From a checkpoint of a small masked spectrogram model: 49.2 epochs.
Rows from block 7 of a small masked spectrogram model, named by matrix and row number. Rows with one number belong to one channel. Each number is 128 + 24 x the weight over its row's rms, rounded and kept within 0 to 255. All counts start at 0. Numbers have three digits each. After the name is the row's rms in percent of the matrix's.
After each channel's rows are labels from the 100 clips, of 14848, where the channel reaches its highest value: "top examples" is what is common among them; "peak in band" is the frequency band that holds the peak. Only what is clearly more common there than usual is listed. The data: simulated sounds of rotating machines with and without faults. In brackets: how many of the 100.
# conv1: bottleneck pointwise conv (model.blocks.8.conv1.weight, 96x120x1x1), inputs 0-119
# conv2: growth 3x3 conv (model.blocks.8.conv2.weight, 24x96x3x3, transposed, each kernel summed), outputs 0-23

conv1.38 099:103134139106121128110137100115119114120130141142129153124146132153111121117100157129141130135113120114150100149120184129145112077148106123132114089136135111129154138116133129131134116153161119100104121131110113098110090099128112170146150151105109147156112130074128118143154110088154104169103188133109125035101182126148104090140121163162135112109187151131102131
conv2.38 087:121112131093109167143100126146136143117102151144109130178142147080091132
top examples: electric motor (61); imbalance (39)
peak in band: 0 to 250 Hz (66)

conv1.55 117:135140116094110129151138101101110119133107128097097128122123129140113126085142119111120142126129154152134111105136134116151125131180078127130117100128120128127164121122134111162131088154148124124114142104125093115111124106107116126194129146128109181108107122134119122131131123127124153138111102126130103114141112049156114209114185174144096198149083117111121150
conv2.55 051:137143123203115128134087139118119158117113136094131139131120160085140135
top examples: gearbox (33); squeal (33)
peak in band: 0 to 250 Hz (38)

conv1.3 089:122133130163124135147133124184133127105136100107151109134115127110124132118144118125191123134132147107101137121124106119109124143103162082140159156131134148132122117150200130131154142109121119167131141130132109134164129175091139097163133152144126135121133126134155130119129151136155070111119174084142090075070174071106161128136172130143154129122139087120144126
conv2.3 092:111144111118183147097161144132132121123104114120105119132083111140173163
top examples: conveyor (97); speed: slow (92)
peak in band: 4000 to 8000 Hz (95)

conv1.53 113:129136172126135110098130123133128134189109107121075128135202138143083127143138115146131116142116159167100143161144112192106120156111175091150124150122122136127184130133138145125138095124128128124105130146103158126121150176116149114143149107133118105148142147119123129144155131236173078137120142108133122133136136099109128128119117136138130143127128143129126115
conv2.53 250:133134117065144119137103136121089142132131123072155156131145129162144112
top examples: speed: slow (79); conveyor (55)
peak in band: 4000 to 8000 Hz (78)

conv1.34 117:144093175118150147149119149166142133145135151119093145129202135192129130152121136128157125123101137193120124153125119146140125093135189083120137197160116120124113121137124133133155082129140125136099116137138136141139111163115129165164134114134119092092118132109133135111196144139142086112150168145156106109128144115111131123132111149121159126134118116138130166
conv2.34 134:128092108138174135142114129079154137120103124106168124119099141083111139
top examples: speed: slow (67); piston engine (46)
peak in band: 0 to 250 Hz (30)

conv1.13 103:154119127126155151146127112131148136125127134118137124105127141125135128147146131135127099131122127128143088134112121151101119141115122124130127118134110117133102123114146150114136134119108109137132119124121149128135128134145129127120127138138113108120119135104144121125122126128141124124126142128024145108003121133149238132134098161136078126092055126146158141
conv2.13 097:141074140130121119169123170144098111142092163123105137128137106130117166
top examples: clipping (65); text has "clipped" (65); piston engine (38)
peak in band: 0 to 250 Hz (87)

conv1.76 101:119159151147125115102123126131116127144107124131124141119150110131138129108108110113080125137131129110131097132118117147128117151125128080115175111133185111157115113142129102118111141167126133153108113131145115114145103147107122058143129120144121125088136107157125135093135117130127137147106147117032104142117108122089124139097117073158082089062129126089176092
conv2.76 071:167149120110119103128073153127143143138139169114123130105134140123066128
top examples: gearbox (45); turbine (30)
peak in band: 250 to 500 Hz (65)

conv1.31 090:138197124120131125122122191137123136131189186135084138123123153145099132149126134134118105111109164160107105154100139219132138126140136133145113145112158145111095126101105135141120144104124116143145118128110141121145146124093133125180162153143121139065153147134116141137136129156115179134103114134134118124129145123133152135131099127141149134163121177179156139
conv2.31 136:132087123138094129124111093064154136141134135105125145123148133082100133
top examples: piston engine (65)
peak in band: 0 to 250 Hz (62)

conv1.46 074:164103120157143152148120127090140117140147144101135133116107139104072153170136124118093098130123129172109133120118155142103183108183149149103133120120167137146094120136098122150114096159127136082128136118130115143151154128129130123144102148181111111093118138117134159151111145132136160090106093173103067133147121113173178100117106137171137105129115129153133154
conv2.46 083:080067148155139141134123131091121121113112137104105095124132131092153142
top examples: clipping (31); text has "clipped" (31)
peak in band: 0 to 250 Hz (60)

conv1.44 098:135115115145139119132112131127135120141124126106130129112130117116095124137132086112134085133133109123138116106131143124097143124126138124124158143099151132138103126162135122117089107142101122116120130128112125129099152130134123130116103133157120125108139111121116117125121131124140145115098144129041129071042064144092220094152146179143057136123152125134159101
conv2.44 088:120091141118139144147097152145117120155093134123106136125140098089162183
top examples: reverberation (79); text has "room" (79); text has "reverberant" (79); turbine (36)
peak in band: 0 to 250 Hz (55)

conv1.81 108:149115168138113102123112095149115156088126130103149092133161168129146118124141112165135128140131144097089145151127123102109115106132153124140151155115099132115111135138196152103138181109141124126093138124135113140148164119120160072148144116122143133137088153107117135111123142108158131117154097111184178132101078128121163110141156109093192132119127090106104150
conv2.81 104:131141131093170121099144128140145075132118078155132128140125111107172135
top examples: muffled (low-pass) (73); speed: medium (65); quiet level (61)
peak in band: 4000 to 8000 Hz (86)

conv1.4 109:120168182129119125117117082131114134114140188119169130135174121084157137114130126139128118138130124149120121141184116104105107123139152149140147095139127114163118136142117144093134144111130136151119132127065129118124138133136142112103152159110136157193134131135139132141091132103175080131130134086127128065090125067130142144128165159138147144087121132123161102
conv2.4 142:100131115083106131164156133106121135125173125187110142115097114138142126
top examples: compressor (59); piston engine (39)
peak in band: 4000 to 8000 Hz (75)

conv1.83 106:137084170133126118131137168143154125142075096089112115133143138159172158150125114135095133142112152098145123105134148130127185146142136107103144139137131113111135129138103105141127100111133138090096131133162146133130193093119119157152113146119109122091113127076116115155116125055117150115131094129059141122172099128139125112105152161119125157149151137161099120
conv2.83 092:146131121129109129116104127153191130143152139057111122111128141122124160
top examples: speed: slow (83); compressor (42); piston engine (36)
peak in band: 0 to 250 Hz (47)

conv1.19 101:114035104108143119137146144106147140156054119127101103127117134117146126123134115139096128140121142141152127124127147092104165140183134101108103130139108127097158141111110118146130112122143136136107137130090127135123147093144128184134115126140120107114108124094111125149103126135113181114109153122151128127049152107130140172115139142101149166165114153148080154
conv2.19 063:136135124101116126117081122139154141100098136075107114155079107115112147
top examples: text has "speed" (81); speed: medium (76); turbine (56); machine: gearbox (40)
peak in band: 0 to 250 Hz (95)

conv1.26 098:096101115124138131155125114180122121118150090148152136130137120072117132132126124125110117126113152113122150123122152110112154108166168092129118148151130147158123132125188131129149132163113123090106120142128107139158083199134127127192123148141130115133115126117143127156194135175170109118126161095149106131117110105104135123126112109168165163161137104132177158
conv2.26 143:106114146120171138104090137148110125108127126131112109121070131175143095
top examples: speed: slow (83); conveyor (82)
peak in band: 4000 to 8000 Hz (90)

conv1.25 076:146096125135127128124128101119115115113136127077150111136145130130142109125140109115124089135117140126131124131149112145120144135135114152132141141113115131115093120157126136128118157114098119129130122128144134128119139143123133115140116137150108117112128119104128112126110138141118114125181106140043153202155077078128191183093159107157048135115062120131184111
conv2.25 096:171124122130137127153095146103094119134124131140127140152123088063125162
top examples: thin (high-pass) (80); turbine (31)
peak in band: 0 to 250 Hz (89)

conv1.41 110:083156138137120096151151083117111121121162128138130085129148132073145122103141125142154136118117169135122109140111134075112050156089106130157137097127107125114131135129168127149135171096133110162111124125084079125111109114109147116132149106134134139160132132143151132100149118156150185137135137100102148114183071157119117118122126152130151173124130141135145116
conv2.41 105:112163126090120141119162121134105143124116137152077077143136116167102129
top examples: piston engine (71)
peak in band: 0 to 250 Hz (92)

conv1.20 080:118069120131114123139137120130130115101090091137113116112127130129090153114126116133104140132127167114172112105141143081127172107143114147106127110122109110117160130100098098156119100131135128113125130139145164123133112097148115159149134117115117115108129110074131115167152103094131116114174153137041149148147163140113149156115127144130099077135046134157126147
conv2.20 063:119157135116135167136144089135127070116137148152158117113136107082107145
top examples: text has "speed" (86); speed: medium (78); turbine (55); machine: gearbox (39)
peak in band: 0 to 250 Hz (99)

conv1.21 099:133127150120107167063137144174137133046098124146120109117132159072147127102120124159120136124129148073103145122153145123074090142125117132095087109137149125148156145115103101145122177130153142132116124118107135124119128082144147147140155168137118124123134139129139134124107119087139115136164162109117149158143111134137097160096094112126186170136104129121126127
conv2.21 060:131143108084155169145139135123184127092150121097127138120108129141164147
top examples: speed: slow (60); gearbox (36); thin (high-pass) (34)
peak in band: 0 to 250 Hz (67)

conv1.70 097:104101134092118127145130115098122116098141133114147112089132125094122123115132122150127119116134111091142102121089157107116173120162167009123099100105118129105131139093215145126132146154125104114132118116119140131145141170129131147131117131137149129111147131135139134162084087154150190121119123135142159152110146151130109141118122100132125103142138146131153120
conv2.70 122:114132131109140124100125091141058138112123146129073103106109128139105130
top examples: speed: medium (61); piston engine (47)
peak in band: 0 to 250 Hz (45)

conv1.68 095:149107181159127137135109153101151139150098095113137131114180125098178161141140125141131133158102140082137122114130136148136158179111142095110149095121158090145113161156127118084117150131091125131129131104163150123134162099152134135094128110112116101107133120126123139123148145078116135132068142117177100105105124100113071115149135109108108118103181113119162126
conv2.68 092:118171123138103132113121095142179129129131111069154109095150107133124128
top examples: muffled (low-pass) (38); compressor (36)
peak in band: 0 to 250 Hz (34)

conv1.6 108:181121129160143175119111128103149130116138159089115133112127151127133149172171133138149063159123140152101125129153114107133143153111156114126159122112165142129077127156117148109105134127102114113127136130139135140122168111113138120107123125151109122131133151119126133143125147133142091112095150116147132110131160136176214096147108162135123064112089141154192125
conv2.6 093:141067134122136108131152123124104103139123081167153136118157112139123170
top examples: clipping (53); text has "clipped" (53); piston engine (32)
peak in band: 0 to 250 Hz (84)

conv1.82 100:103106142113130136135124190193143144110133100146139095154128123133183144131125122131182120122111159122092116145126176106131132208087128186101135152163109117124097135108080101130163155121143133135114118146109088133126157147105132109163137124125122117128112127113157112132182127075163160127139167133157117125127146131115119148106123132134145142106117121137145149
conv2.82 152:130134123169136120125101119149174122117131121107059094115104135158144138
top examples: speed: slow (91); conveyor (89); state: normal (71)
peak in band: 4000 to 8000 Hz (85)

conv1.33 102:134119136121132122126127119141131128128153131126115132117086138108076135145119120129151102118117150125134114138147193111120130102101154141097136135128163129150117147091095131122159139101143121124101126148134153127128130117122123133145137126155111119136159141127152116149212125124149064132136184147100129148140213145116122111116058100136140045143116130116156139
conv2.33 081:103120117081126130144107102174122136123135140126123137126153125085172178
top examples: electric motor (42); gearbox (37)
peak in band: 250 to 500 Hz (32)

conv1.93 118:158075132144130144132126106165149126105107119110091120139160153099111148151141124165122123144132117110118134133149097137113168080134164120129144143122148122146161139144110133092136151126126132122121141141140152138137189113150134192122111158120124129065052136053116127144159149131123121127149111149134137104140089099107097090117120129127151063129115142125114118
conv2.93 083:118149138094157144148105119196157138107120118119126137165130129082122139
top examples: speed: slow (67); conveyor (51)
peak in band: 4000 to 8000 Hz (60)

conv1.45 090:124134114138117118118122134132117130150117128123126121136118120145144145102129116122108135151135116126144100107144149130152177151135112155141141121128115109104118128133118120123122125112124125093128144123125114121109132139131117145129134110130140126103116117128129105144100136115129116119151111114156147117126204000132075180144213145123106086131084116181121120
conv2.45 072:121178081175131131153156142104128135128129112165123124141103085125136138
top examples: piston engine (46); clipping (25); text has "clipped" (25)
peak in band: 0 to 250 Hz (73)

conv1.16 098:111138127138097100125142121153118119098109113101124123140140107143151126103106117126154121129131116126120120116123117113145134108140094131113144129119113131128130111158115119133126124131133145111111141134120104126119130147093112139154126124121133154112103114122134123143124142134148128101093169165161120214132114120116052217080111092158106208117214129127152109
conv2.16 052:164148163118119084131126159159148155121150084126161114127129153133136093
top examples: muffled (low-pass) (79); conveyor (58)
peak in band: 4000 to 8000 Hz (83)

conv1.14 101:140151139152118120082133157101132122126098139154096152103162137122130156113093114124124121126125154139162108118151114097150118144167133099124147147120162129128139109108144113153123119126142121123118120123128145129153098097120111133180132127124117118146128119157106133144116124103135109134145174075012168090110120146125200100148113186133104145140139151137117100
conv2.14 070:124144137103125169139120122117154061147143129149171126120107147092104133
top examples: gearbox (33)
peak in band: 0 to 250 Hz (59)

conv1.71 097:139127115115114135131156125116114126135100141103146122113120148085127112111142115136109147123125162122116151125111107096155117133152103136170174140140140159123182110110142141162129100112168126094105124127127137139172143159091128134173130160133117145141084139127121123126127140124154139105098108105118126117205062151107156141120145132140142227162154151100104123
conv2.71 083:154111137140125127084158152159102082144164144135122151147117175141143124
top examples: reverberation (62); text has "room" (62); text has "reverberant" (62)
peak in band: 0 to 250 Hz (66)

conv1.22 100:114052109139112157194121103130114141131125147085150125111108117103120134130163117119142126126114128123145124097100090117142172189138162127140138153140072129146143148143147137114175095117101101127134135143082148132158141150155112125122118151106121150168114122123117103072084129132114092104123096111156139145118116142082112146119121126075153102152146145158127137
conv2.22 061:090135124124124135166129112145064131124148103129094146121119086146135091
top examples: compressor (43); piston engine (41)
peak in band: 500 to 1000 Hz (31); 250 to 500 Hz (30)

conv1.29 096:125125121122120119136144165132120109139125101121136132136152114148149142099106126134133136113128127135131121129146129138153125153142132127144060143127110124123148107103129100135128144137145128129119128134140124114131088144118117146164129114107149125102091124107137123144126130147129111122146126156188172047181117123122026101102153180151104115120214132084098122
conv2.29 103:176095139132142126137100179133138163104105081130136121131113140100106113
top examples: clipping (49); text has "clipped" (49); electric motor (43)
peak in band: 0 to 250 Hz (91)

conv1.1 096:111161117157106110157115147143106130102145133128140144148124117139122148106128122112146121134101174106146106128142130114116092144082119141154171131127129121103091145160121130114138135105118115136095126130145143124137131127118131128153155159107117117128134119139116150099124141106144135159121197122143129172130203101104068174119119072125075096080159129136204119
conv2.1 085:105146136084102110120100143160169134146173121118125173157124134112142108
top examples: imbalance (51); gearbox (40)
peak in band: 0 to 250 Hz (61)

conv1.79 102:139109092110140174112121058110118141093112159097157105142134154146115133133141118158129124111136110118103122159097145112128129120100159187133105118122103128101138139100128133126153141137139117097136128122131093133145122103129142045124129152115127139163062144111122096124093120129150151135134103169162146110086127164100127118151148078126159079146105109156142140
conv2.79 094:108135135113091126108139137140091080148090096126121100124100109086116103
top examples: text has "speed" (79); speed: medium (74); quiet level (60); machine: pump (38)
peak in band: 4000 to 8000 Hz (63)

conv1.74 106:124104114100117121125148097131117117128110148126123109099097130133151131107128117131108129102139104130147139121128144108113145155091122166133098118118113125110139118101117112148152097115162120066123120123124137138113143124126104116135126128125147127157134130099150121144072128133141134125151106126110148181237191132154072138144115092147101053124145166127083119
conv2.74 099:141131112111114115115161157133075133150112149165084100123171122115142143
top examples: turbine (41); gearbox (29)
peak in band: 0 to 250 Hz (92)

conv1.15 095:121144124141131129127151107087130110111154165145124196104115125113089123138111148117123110148129120123157097144108209130117148139123144122111164097087205110143149145189108124125130113203122119078114127091115100111157123095137126149146146138154117138121142126114129166130143137113153093154123123106088143132136145145139130110113113147157148156103155143125143131
conv2.15 092:106141142085105132130075112120099140141086125175132141133149123095105129
top examples: electric motor (72)
peak in band: 4000 to 8000 Hz (63)

conv1.89 111:145106133142125158112123110121158123134090141121121113100131113123120163162130123126118122121102079104122130127110116137137144147149144128130102114132136116140128145154104131125140088112117120139129138128094146138095155137158113139101103140118109068128087124099122111151146143141129103113013160139156107095102138170115079117149094142071113116120177137169128179
conv2.89 064:069146145096131146164109145161142147117136116119149081100132143105142129
top examples: turbine (52); gearbox (41); thin (high-pass) (38)
peak in band: 0 to 250 Hz (94)

conv1.11 110:122110136124111100154125104161133146148126121136133114112164099090128155109123141110111102134114131095118108148144133156128120128125146128145130153112119131129094132123118131123146140128117121123132125141121114129114134134124122101113130142094121138109128121122129116138117131115154134127057100161186111145143118116161003156149114066076107127130145095067129193
conv2.11 057:112138129106127149166151143164136151098124093116125111155150132128195136
top examples: muffled (low-pass) (84); conveyor (64); speed: slow (61)
peak in band: 4000 to 8000 Hz (83)

conv1.62 101:124129153100123104125145109089128129177138114107107136136118115120153139108119120125149110130152096138133119135161120135138150139136118079119126109137151155143125092090125110143122110105154113103140134157137088128140095139087098102133127128128133149142145125152141113153108134141117104108076136094152054141150149116129056168132101045105133149131167127118075174
conv2.62 078:122061108115109105121127125140100137127135146102124150110138138129194109
top examples: piston engine (79)
peak in band: 0 to 250 Hz (83)

conv1.51 123:108168136119117132139129153189138147072085118135103162134100123122150142128122124112161116121115120106115106127100154113113064161128151070123139108136124124168140134153135131131174148141138114095122123119082085129118131101127137115131145172122108118145088121139126145099072136131149107139116193057129116096125138107126087155135120125108154130111139092131136147
conv2.51 153:110132120092155155164152138090154157124085126113106088147102131113141122
top examples: conveyor (78); speed: slow (74)
peak in band: 1000 to 2000 Hz (31)

conv1.9 103:120137115103137121124146148105126120153122135102133132116149126120110120129116123138114138106124152134132163143126110137137102129118100124136084150122101141114151131115091113153119167139151138140127108124096101131129172105117122121159119146127129175086089123134124132125094136100128144136182076128097194117242122113154156115112154168125173096159105134167110100
conv2.9 093:134136124190114171140099191132146111118118135135142145118126135155137107
top examples: clipping (36); text has "clipped" (36); turbine (32)
peak in band: 250 to 500 Hz (48); 0 to 250 Hz (44)

conv1.37 116:118145115108128136139142099109121118141183177125161145093140124098158143131121122123096122106144162144116121132102137050112142185106147164135156094115149139142134130103111122154138120162146104098123119122083079140163122142108114127162127110135151156140114126150138131101110122086180181125073129117140118141119121184095135138122091113148106111110165121144142139
conv2.37 126:112144130143120129137140108170098135136144140184078122112130153171124098
top examples: piston engine (94)
peak in band: 0 to 250 Hz (92)

conv1.77 090:118142122150128102147130107138131145121165102118109146134163125188116126106127141125137131147116139126126102119100102142128071111101138082139129150131117126137106114150140118126157104084121129150118132136129133104113111110105121125142147127118137148125146145143152149087137118133122116117181136178170143146194151091168038135108103103155074078096133118087146140
conv2.77 064:093102151142126119122078124148169168125126104094134139122143121078132143
top examples: piston engine (33)
peak in band: 0 to 250 Hz (63); 250 to 500 Hz (30)

conv1.60 099:112100104159129112172121110118143121143164128135149098135139110122114134127128119133138120152118155142160116118103159115110124125065136162124148123109133108115102144145093124096128142097106125147137131120114146122154129104116134109097124078132143120156171124115146149140136134108137143103085138104170148049092060102105140116138174182136108180112164133155173144
conv2.60 084:085140124131117131106131092136114130162089081147115102108146096125169130
top examples: quiet level (72); turbine (57); thin (high-pass) (43)
peak in band: 0 to 250 Hz (87)

conv1.80 116:083102114112098109137151119142123142140130111131137129144154130141133158110135129132114164091120150120128126127130119121111130110129108121134093138130095147135146112099128071163117127122165124128117119156114129121145079118086145140149155125124125145138102140116143141117119103132125129109159171145098132135104145205112103105083030181117168103137149103177079140
conv2.80 124:100143107091121155102130090136144099108146134132125108142119159144163073
top examples: quiet level (61)
peak in band: 0 to 250 Hz (33)

conv1.59 102:110135105113124107145145106107129115136139129157131133136144103105091118099096128114133132119136143136205081110101119125153133109118115098121124124131114128117142130124142119131112111135118112179121114136152124114125088119129107136132121120113143138151137108129130126130157131150090143155138108103105104044137153075095072087111147199168127067106174112165100114
conv2.59 057:117125125162128148099128127112118153111080118083108139123120141162081091
top examples: electric motor (38); imbalance (35); machine: gearbox (32)
peak in band: 0 to 250 Hz (59)

conv1.5 107:136122105166121097087112122089140117164136131152160132121149122093050149166122122128113118144126160161118131125161126146094116117109131142110142141102167137081092130150103129128113139131119129149132132123121119128141181130116130111154117128147115137111122114149113138133128126134127165129122146185187149123070144173084103069119131107128128087153170124169156104
conv2.5 099:105124129142150156172146104052147143123132096105129116127114114117139145
top examples: muffled (low-pass) (75); quiet level (70); piston engine (36)
peak in band: 4000 to 8000 Hz (79)

conv1.18 086:129121119130119128128125121220124126032128086126228114119115127131167141136121134118121122135117113101115132122126120128100143111174147186113104133133149131154106136131165118118158116136128122083133125143187141122123123184143122133164139201114132139110110114131144131135118136128161132134144132156121139137131115115115110119112115130101152127138135123137145127
conv2.18 194:130139127117140105141117117152095140128122133084117077122108131059150112
top examples: piston engine (41); conveyor (36)
peak in band: 0 to 250 Hz (35)

conv1.56 097:132126109134110135131124099120122132110119125108129132107137126114145145108114114130128104162126120109142084106120130127142137138150136123140142092115153125135098140131150120125139138139126101141130137125147127122153129102147122136144130114135134107112136119143134136157116130128123133130055082155187148067151103060125017134138173145116041174131169133111143134
conv2.56 102:121157116110129141089150137124124188116123096130126087125094109105160104
top examples: thin (high-pass) (76); quiet level (66); turbine (30)
peak in band: 0 to 250 Hz (80)

conv1.88 090:123084136132114129151128128125133128145114167102178123128097128121109147130131124137121112138127102106144082123124166111120174170115149115118143132119141112127102147116108144107125120150123124079132134142081154131109147145134139150118120141127138131161150140090145110168116108075167074118102091102079166107111044127125132115127167149122147211139133140139139122
conv2.88 087:095126132120100123139083113168106129136163137164094141115123120153176137
top examples: turbine (58)
peak in band: 0 to 250 Hz (80)

conv1.85 099:135166153141122129111143102110103123172152155105125118113170155127152148091135126151135124133103165157115116141153132096115120160099144128160141130127119122112134125115129111150132115111131127100085118120097145152166136128112145121150156124123134131169140142081130128105101103145181116144185139085069144130171169091137212136126131175144114094110109158147133127
conv2.85 083:147149105103105116129131137126098111140142160178132171144170120174127134
top examples: muffled (low-pass) (90); quiet level (59); piston engine (35)
peak in band: 4000 to 8000 Hz (93)

conv1.40 105:121126135103135112101147133125124144135152129115148102126149143140160125115129119149112143114125138111124147153110119123119113137126151130154094151137112136126126123100098120142128152089173129121107116151104104139126125103101132115132133125117146133116120143133116118150119143124155151144117150117096168049145170160138138052154117194130126086146188132100019114
conv2.40 081:159109127090103126108109164156143089119111146159114134181121143116138104
top examples: electric motor (77); speed: slow (63)
peak in band: 0 to 250 Hz (98)

conv1.95 094:155114109139120161107119114129126114082107156097077120107167155142104156144131123137094125136127152102104117127109108140103182138150152138135144112103162119130182138126094134135125127130150121119137131111143202127146165149139138140175129138125136101101120145155115140130079114131129167114081153126161164126092161141089116143145126116150107058166124173140129129
conv2.95 122:102133125113108142113166108168109129137153136102138106120182132085095111
top examples: gearbox (29)
peak in band: 0 to 250 Hz (85)